Weights of a small image VQ-VAE.
Model: 4.39M parameters, encoder arch vit, encoder norm layernorm, encoder patch size [4, 4], encoder layers 10, decoder norm groupnorm, decoder activation gelu, decoder widths [48, 96, 144].
Training: 7800 steps, batches of 192.
Data: trained on dead-leaves pictures: piles of overlapping shapes, 145000 training examples, 10.3 epochs.
Rows from block 4 of the encoder, named by matrix and row number. Rows with one number belong to one neuron. Each number is 128 + 32 x the weight over the matrix's rms, rounded and kept within 0 to 255. All counts start at 0. Numbers have three digits each.
# fc1: MLP up (encoder.blocks.4.mlp.fc1.weight, 640x160), inputs 80-159
# fc2: MLP down (encoder.blocks.4.mlp.fc2.weight, 160x640, transposed), outputs 80-159
fc1.451:104097106066112135163091074146165130137102100085055187063122080123099171134153102138133109144138148130126082078124127122191125079141178127128100110134122117164110114173089040098110166111132221127131112158111158152129127111179147165144161128
fc2.451:062126024131114193151105159101146146123132177189193130183119205084174123104094236155124178171175099181170163111146194116099133145104104085096099116149082099169150146137136175077169123134150141104113135064109132116095065158171158158115156075
fc1.452:093238129090180130178055080212123104085235160100181147115116109218129117138134056136110149000207151111015123164115108150131067124196217170181164178092139149099110086153127141131091142123042175051131163045080091229146094099126216101206106152
fc2.452:139143083092081135138143169110119201118142186142083125133158138121126145155095128122138136134085091139128162128158127100189142102150102137080126122102162124139077116131176106190101111113133042120119113222148109108101158087139096123124111124
fc1.453:172139118124132168104123091139105131127122136100128097136098142144163138099110148093097124130098149105123124140122147135137118130116202126147082120132121157153124178129157119132109131132125083163102161135143123163132127153128134116149126140
fc2.453:137136164128142118126136127153119129141149095134105105121125129116126121148112131134142128132142143127133129115128138125133094133114100102128143118110128117139150099125127126143116135118157149124137127121094117126156155123128163161124123126
fc1.454:121164098130111128161158117143140114195162073160109165140118150179156131127120168207092172165149175103108157194123158075121087100120076149150052092084102187180123053102097106139097133141083101078094125100094149157142128137177115095137077148
fc2.454:126135136096130126136105216142082142072145164062097061117081106134165166119167138120135089133123109172129118032162137168125138149073151140135150178130126062103093154135190118170180168101126111127160132159191165121100124130131177189082132106
fc1.455:120157128114085158120141126143146111126134153208143142126135055134197103096098135185076152149117144069087168170068181073150104084070102122124122167082097142135123100103179178173102094117097144068112169108130080161154107076144108091155128118
fc2.455:149126152095169151174070149164134124150160123036107130182110195081104167121141094095133040113127105148126103086209086155143169109134148185129119084136150131132092125151148101124218166140194098176177073146146124096123226132160135178104025123
fc1.456:143090109168074113115121119171126113169100168137078111194143187068138119080076152175144155118049098143102129186111111152114088069138144128160053109121092138112154171155091147136081146199122094181158139114112143130152105112144125010179122149
fc2.456:143181165117221145094119154159115130125124118132159128118116105152097139141143126134113070110194135107092076098153188163149131194123134130124158117138123134157128121096151096138162116092165153063127111174119102151150188064162140255084075131
fc1.457:134106157137116161134125130116128123153132133136173106149117129151125140142136115087134094105112108122134134102120112137097142150135140142159132154138131102127137155162111109122164103128118146136118120107125104128110155155094096133121159151
fc2.457:129120116107125117122124115136111118099146158126121143140132137131147126131141144132128132128140122163133108153143103130165113137145138131105141136108128156129099097104140131152107124122128130142147128178130129132107132147162149105110120145
fc1.458:123115081162107157120115141128133136170121184128125175121064090160114127164163101093101183186174122173144153154151144114154119122089149159102074082113126157153103129169049137154087138142189161136127117126115126146126125100113119137136130150
fc2.458:125080155133096110158182176142154097148079104182116080165175077140102117149052133151124112082158117125157147088055123088122128101115119063148180163154143072188121136129141134059176106093136067087083163151119146130160153146174129118108113135
fc1.459:187130136152126079095116151108120131117140122130124147074139132104146112165104117123126127102119123105128124135140118083171168165123133109097167136076107149147175176148116121122129129121098157115092154155204128115186134132146088121097153179
fc2.459:069116129099122172130178115135129168148136114127117092125130168132160133110160141134142130149110142175118130127063114124090100138155128128162113123118135102140142123126141110117124125114135122144146122098107127092110158199170145109125144104
fc1.460:131077139097102139126086124112052123109164174138100130162189084067138091179121119115083168086143147064086107131129124110145098136092130139098177081075133061151135104146091113116124113142123132113135206150132144164147196126167120108118123206
fc2.460:157213042127121094131185130139195141154107113058179104101108215170138209097115140118174066156105137153131101148075106153085127160210114128174054146188096126160137129129110109127135123093078146125106050071129124054128095115185150115093172121
fc1.461:166097139104148193106148185100110141126130094215161092104205163141070082124150154148150172073143118092120096138176120068113187138101148089049156130120136154079068096132209101158129101069083124113140071167103139160127174085132156150166114196
fc2.461:065171136162131130142100135180189186077149112105066192157129120135119160099104104141101176125181146155170136120113140106095101119143144136224129125106154092175164151137127130118147124165172102084127129058164140104142145179118143091146142114
fc1.462:134132114106107135146171126142134128167118120156079115126095171131138100159109110150143170130114133132131116116117163160141156097133122133121139130118126136095122171111104141141129127097122130130115163160164137100115117115109121136138133128
fc2.462:131100136142143119103126137136148124134155146110129095137144086116124131108155141105156113141136131153136155154119128120113135143130138129109126124135129132137145133113126128109076128177127117109133121099137109142135141147139115152110124146
fc1.463:110156117199080085093114118125140085104154136112133146162154130097157149150122098112087126147103140117080114153125156084120140123072121124107101124170164177140136081100093145136106158151108119078134135136080105104150177152215118145114060083
fc2.463:114112116134197172122077126152093136173110166092127095166123050144084078204113108146214114099123118131136138170084152135144119108204184165057114148101112174064133123102141185078214141116115220211161134082117165134174052138117088085080123182
fc1.464:170140158128123122154165094145100103131117099121125140134183185167125137036129149123123087157088121169060240203144124092177105131155207157105120194204134117170072093176140080075181048119112165109105100104061100172158149128134147191078080116
fc2.464:137153119147128139093132137135201183190162132143108108098098054122138138170164107054077121140187206150121053137139067121082144057137117113177178092088129127126175103121129178132029207120132097128114155124211134086124141107143101125152131110
fc1.465:109126129122163141118139135144134129119128128095129097155129131117129126121114124127120144133123106136128120129137138150139113123121173163162123092111135147115131122144134105131128128111111128142101130124134115152174164137126115138134130133
fc2.465:136136117127132113143127110147103128141143127111131110122134143121121127163092136127127129132109129107137129132121123116124128130132111072147128123131124113159138128121125157132102127117136142129133133131104110135128105140128124126157134136
fc1.466:158081158145163130147229115102073126122127108140122172099147120158157122078157176150076081116154128135193208138132058111131117152135160104164127117128125126088120034144093146155118117138122060112132098182166141162107121130052131104174123098
fc2.466:094157136139157155109104111158181143160122145118116117103118116124106129117108105115142156111163116138145081123140165128140141045148096127182131107154149198120125166107138094097093174149134142139163095063115112123168093072141155189145123120
fc1.467:137148106105203123153077101218111129178152162133234106115129118174115088113132079127090174124110099124086119125117225122104177076165174165159173165098157158047114114162106185134113156131126148132185197104137048152124061114135164165153122106
fc2.467:088107102173104118141163119114128160116185117157078168105085154135141129168128129164152149130114145150146153194126108113159143119137095136116087090119128054128129110102154102152129138123113096145127114143148127149142167121131122083135149132
fc1.468:093111113158133100113110125104083164143158144126132091135124176118178128103061157223121020142123109119099195148131170107072136184143111140116107149134101106181138131090134129100138088129107152129164138145134189142130052136128130128117147123
fc2.468:083101097124136139137151181131125106107132141125153108175128111121114127095160129061134214110157156103114123104125105119217137086173118092194108124084087123073148106178141125109137141135180121114139089204115123108108122124123125114142065105
fc1.469:200140111137089136137145142117095134138174110090086155128152122136148107101049107154082097148118107106121155121126063129130118131141115212058136107132048125153078135163122142133062119098107119140183130137179075123232104184194181152155162140
fc2.469:100126111205124126083152094143167117095087144168177091164143065167119186132162162091178211086128204133148039102126152057138130110052148026157079131091134129129183111064171107135167124176169113085130151156096154124099184046109110097157100104
fc1.470:185127104110116162145137131129157104144129087099107101140155171180181132115121165145134093132074100113126128131128113101098103085142210126087140053083164147128138130077142043126128173141085108120100137140104135137153142068136132126144149128
fc2.470:129133109137077127120155161158116160112163149115129122145089084128102125141163077097111107153130116136147105091144132133180140138133091195193090186098103074142103092162153150179167092102120128035134134145150140110116124215122179130123121114
fc1.471:121178195081100068097129125119131098129156160128080185117091064207165148116107156198117142129063159152132104164108149134139120139214114146120073121090123145175147131137115077086141137150103058036154131140118070127111167099152190166136146146
fc2.471:162131084179123121136153097107118190108107105113146148139160121111169086132186088100120129134213100051119172116109155096143137054101161150152182114196157105120072098079133181200100100120160130220131126083092127089148145182098065106063121111
fc1.472:138129181099128215055116136083102130111151129148091057116152106134108124135128128214068146128100102138107158157086092125213142127211132073114137153142099147123134127094130084149149099106079172096160155148130134175083120143140129069172101154
fc2.472:129120105131175136131148133164158144112120132098136148130146107129159140121140122114129120125165130125132109112133116112060165099087107125140125132112142108143131168132142177129134147096150101109188125112088130105138107140140125161124140120
fc1.473:152137135132111139093071128080132132073163166121109111168162118131084099128118167141069156112093126146097102142135107131119083143146133134139104109115166221159135160144128098187160129124136129071178135105199167102141050143123092118129120151
fc2.473:134132093133089075129190142133119121147133096114124081096090136135136133146154143085147099136135152138111187125089184103137127125142143126212150120132116053108106128155146151128157154158153105125101121118086137134069097125132199142190122131
fc1.474:152173144109086135127107116139144168118116106102129119124117157209149129084116152255111138091115165169169125088161163078085126110089158156122084075129182089129158174137133102171123012152125112147144103224141103111123151106164138118138126190
fc2.474:123055119126140131097124129134112086150213166092150110122163081082097192065128096032094168124150091168125147182175074090127102191134061204141157154123148167154138084034162107127133149117132138060093160040116141151155100130089122123187162101
fc1.475:134134172140149092141074185094098109143091153131123125122135082130104123182084170124115181117126134091125137129150108135087145094105080139137097143126134107098123153099123143154082118136112134089119139118136082066206188077174153161087112138
fc2.475:160120103151110134071137124137130118184131133096172160133119152156112118122131133105162090106131141169110097156145108104191134172130185163117118142119144128137107128114136098106161123144134092152106095156078155172060126102171107064141129128
fc1.476:178134143123113115078150137098163119138148158140074152102143118138145160101062077194104139157153071114156117117142140130134153097143212176117072106149117172139110122168082165146148103121146109152179172134097153111098122156152116094102130111
fc2.476:086099131184107136145090124140113109121157121133185127141107114139168122122180168105154091071134191135128164133125093095125133124105124125136133172122134075156124119114120126121110146113157122126160126088144142140129125126121119090105144117
fc1.477:110096060117112149164118110094203087120105090110135111130169138163089126128135161159137097129132148102110138121093094129128132037143130123105135134086081125122137174091200129082110109078092144131120134154141135114164123133142121125181144124
fc2.477:144117162085141127105140175151073156134142131140119126154100111136174135101134105123139144126136135163139150145166140136127145171113146132123115131148137125121127056122076144169133124109124090156134145121138118112107127144141140129108141110
fc1.478:114140126120044131123148085107142077115127152144063094115056151115132152152130134169128082133143115132154092169109124132087191127142111128090138197083047115039070172158111127159165131122147093077097158097108111078100131177129144148076129136
fc2.478:128142101126154082139144113124111171130129158129151104127129137165140130067113155105193142148132151118164128116149124130141119102140162144117091123148180099139106132159133121108066128182103172139143116147125104168112126159079115148136090160
fc1.479:107147138170136154134119082142100166150136151105091115115068134129135122125098123119085113172093170132169037137157147116144181168131131217128135156126124128127114122109094104127187122132190116093139159114129126160111075132128130067075137131
fc2.479:101173125127105106128141123122139089103183077139120118134169113125118129111117143118141095112164093119102198186078077150077111119104141123129128116081138076125166117109132135131115155102041152171152143140154158106133130137122131166178127128
fc1.480:151127127133124129133142132117117130130117128121142134139115128126130122123141124161130136152118112150123128156130125127122147129125125122141108128136159123121125119128133143131126124127128134112139132126128136138124128120128130126121134128
fc2.480:123126125124125148132130142121127132147117124129121147137120118129136125126113135128156131130128140134137125136123112130139111129151132141127164121086120123121121115129121135126135124134127121124140129130126127113136128135124132138148105133
fc1.481:126101110131129156124097142144129129152114128128129119128107103128131113092128127125116139103127128122124129126128124128129118124143116130137125126104140142129128149127102123132126130109121127136139106145130120130108129125143128123115143133
fc2.481:135128132128111122129128120111130143110127127122128129128114148133127130134128125135118139128103121113129131128133139126127124129127124133122127129128117141101135123149129121109125131145125117138127157139133116125127101126131134138125124138
fc1.482:125168134133086155112124177131134148088147125125096115150083105093111112146125088143102136038088168127109154129113122139204127079123110136198154113120130155156095069165098112119105104069086135138127151120142081129188115102129095111120139117
fc2.482:058129102147147157174169115159121125132124142109118128127174129112109127210112127095155102106142103169126115134148097109115131163149155129134129092103125112137141136130193117088179177166126096134074130142147096128087123158117139148145076125
fc1.483:068158130137173115141117086140077142030173121141114123102162178091123141085117134166158087117099149111128129171136125102127142160119142146077128085155090137147123141078144157093159093131116148142116117102095130173173134154187116140132108117
fc2.483:121072130078092140115191130143146111154187108122086122148118056131148121118132091140098187089124158134117119107086132187126110135117098106213133147114129120071131107172074130143062169076073097103154118176130183105131113166066113162132164152
fc1.484:116110106125107128157131157104153118134150132147056140096116133110156189134088126154098128155135139096131117144129136124171123133106126163137134087088127135088140154164131143125118117116098095132156122142145146116094134138119069114152145133
fc2.484:115128103094158126123123128107072137126139127128159146133123136131127091122113138139183105142094155121145115155118140119147122119124136129149141129130127098125160138095083131098152128173125142109120115114146131103129138131085131135151135124
fc1.485:184094173171168139141086104201142118129136118161128125071060086127153105141099142131103114149146100146159034147118129155098090188130142141078146156049129108086114134157147172061109181177131103119093118169136135132117115098125086070116145150
fc2.485:145149138077121136107187127125155191145126168082158107097103117102076118189139097117117133095085129113127176125127150077179157048144070105176158160178121170124121122148121153113079156139132135137164104104119102122115115109135136137153061098
fc1.486:133121126137203093093130143135105091144209106140097190123134196154090107184147120129140148107122204102146098073079160132137096168153167153120081098189053153156171115048134105154129206206144130081127109157126164118154081168148083137160112121
fc2.486:145116137116107129155151098120143140133070157116115070109093087120144162092098138139147141151115112148133132153164118113127162130083141126100119150101159117120103153127097149093063113104096128132139172129108126126123138100165146166147059113
fc1.487:053136108198132130131093137127145109137189133155108125213097137144120118197183123140154116074137116104118127130164114071144186116116097106107151086103131195133141135129128091139168092139140138118103131060219124138122146079095169150135148110
fc2.487:145070149127117144109150131119139162140093123107095133053158111081097193077120107164118080190130096158199172146123126137132160137112162121126089169114141111127136133082103130108123145069064131155114141121119122115128149156160097070116160152
fc1.488:176166065166139192157191141199159114171112107085110064141056208076116168133064089039085116091105122126094157200078126120171085172126165138148101078127142096115158124077061104128109190087076100130038187087086097164173135081102082176190091118
fc2.488:101162088112091132083109035151132130164144096100113129111178110056173132094158078174193160133117131110136162080118088156142237063104144111185156141148143116130150159079112129131098072163154113123131086026108166075157072134149136155171085076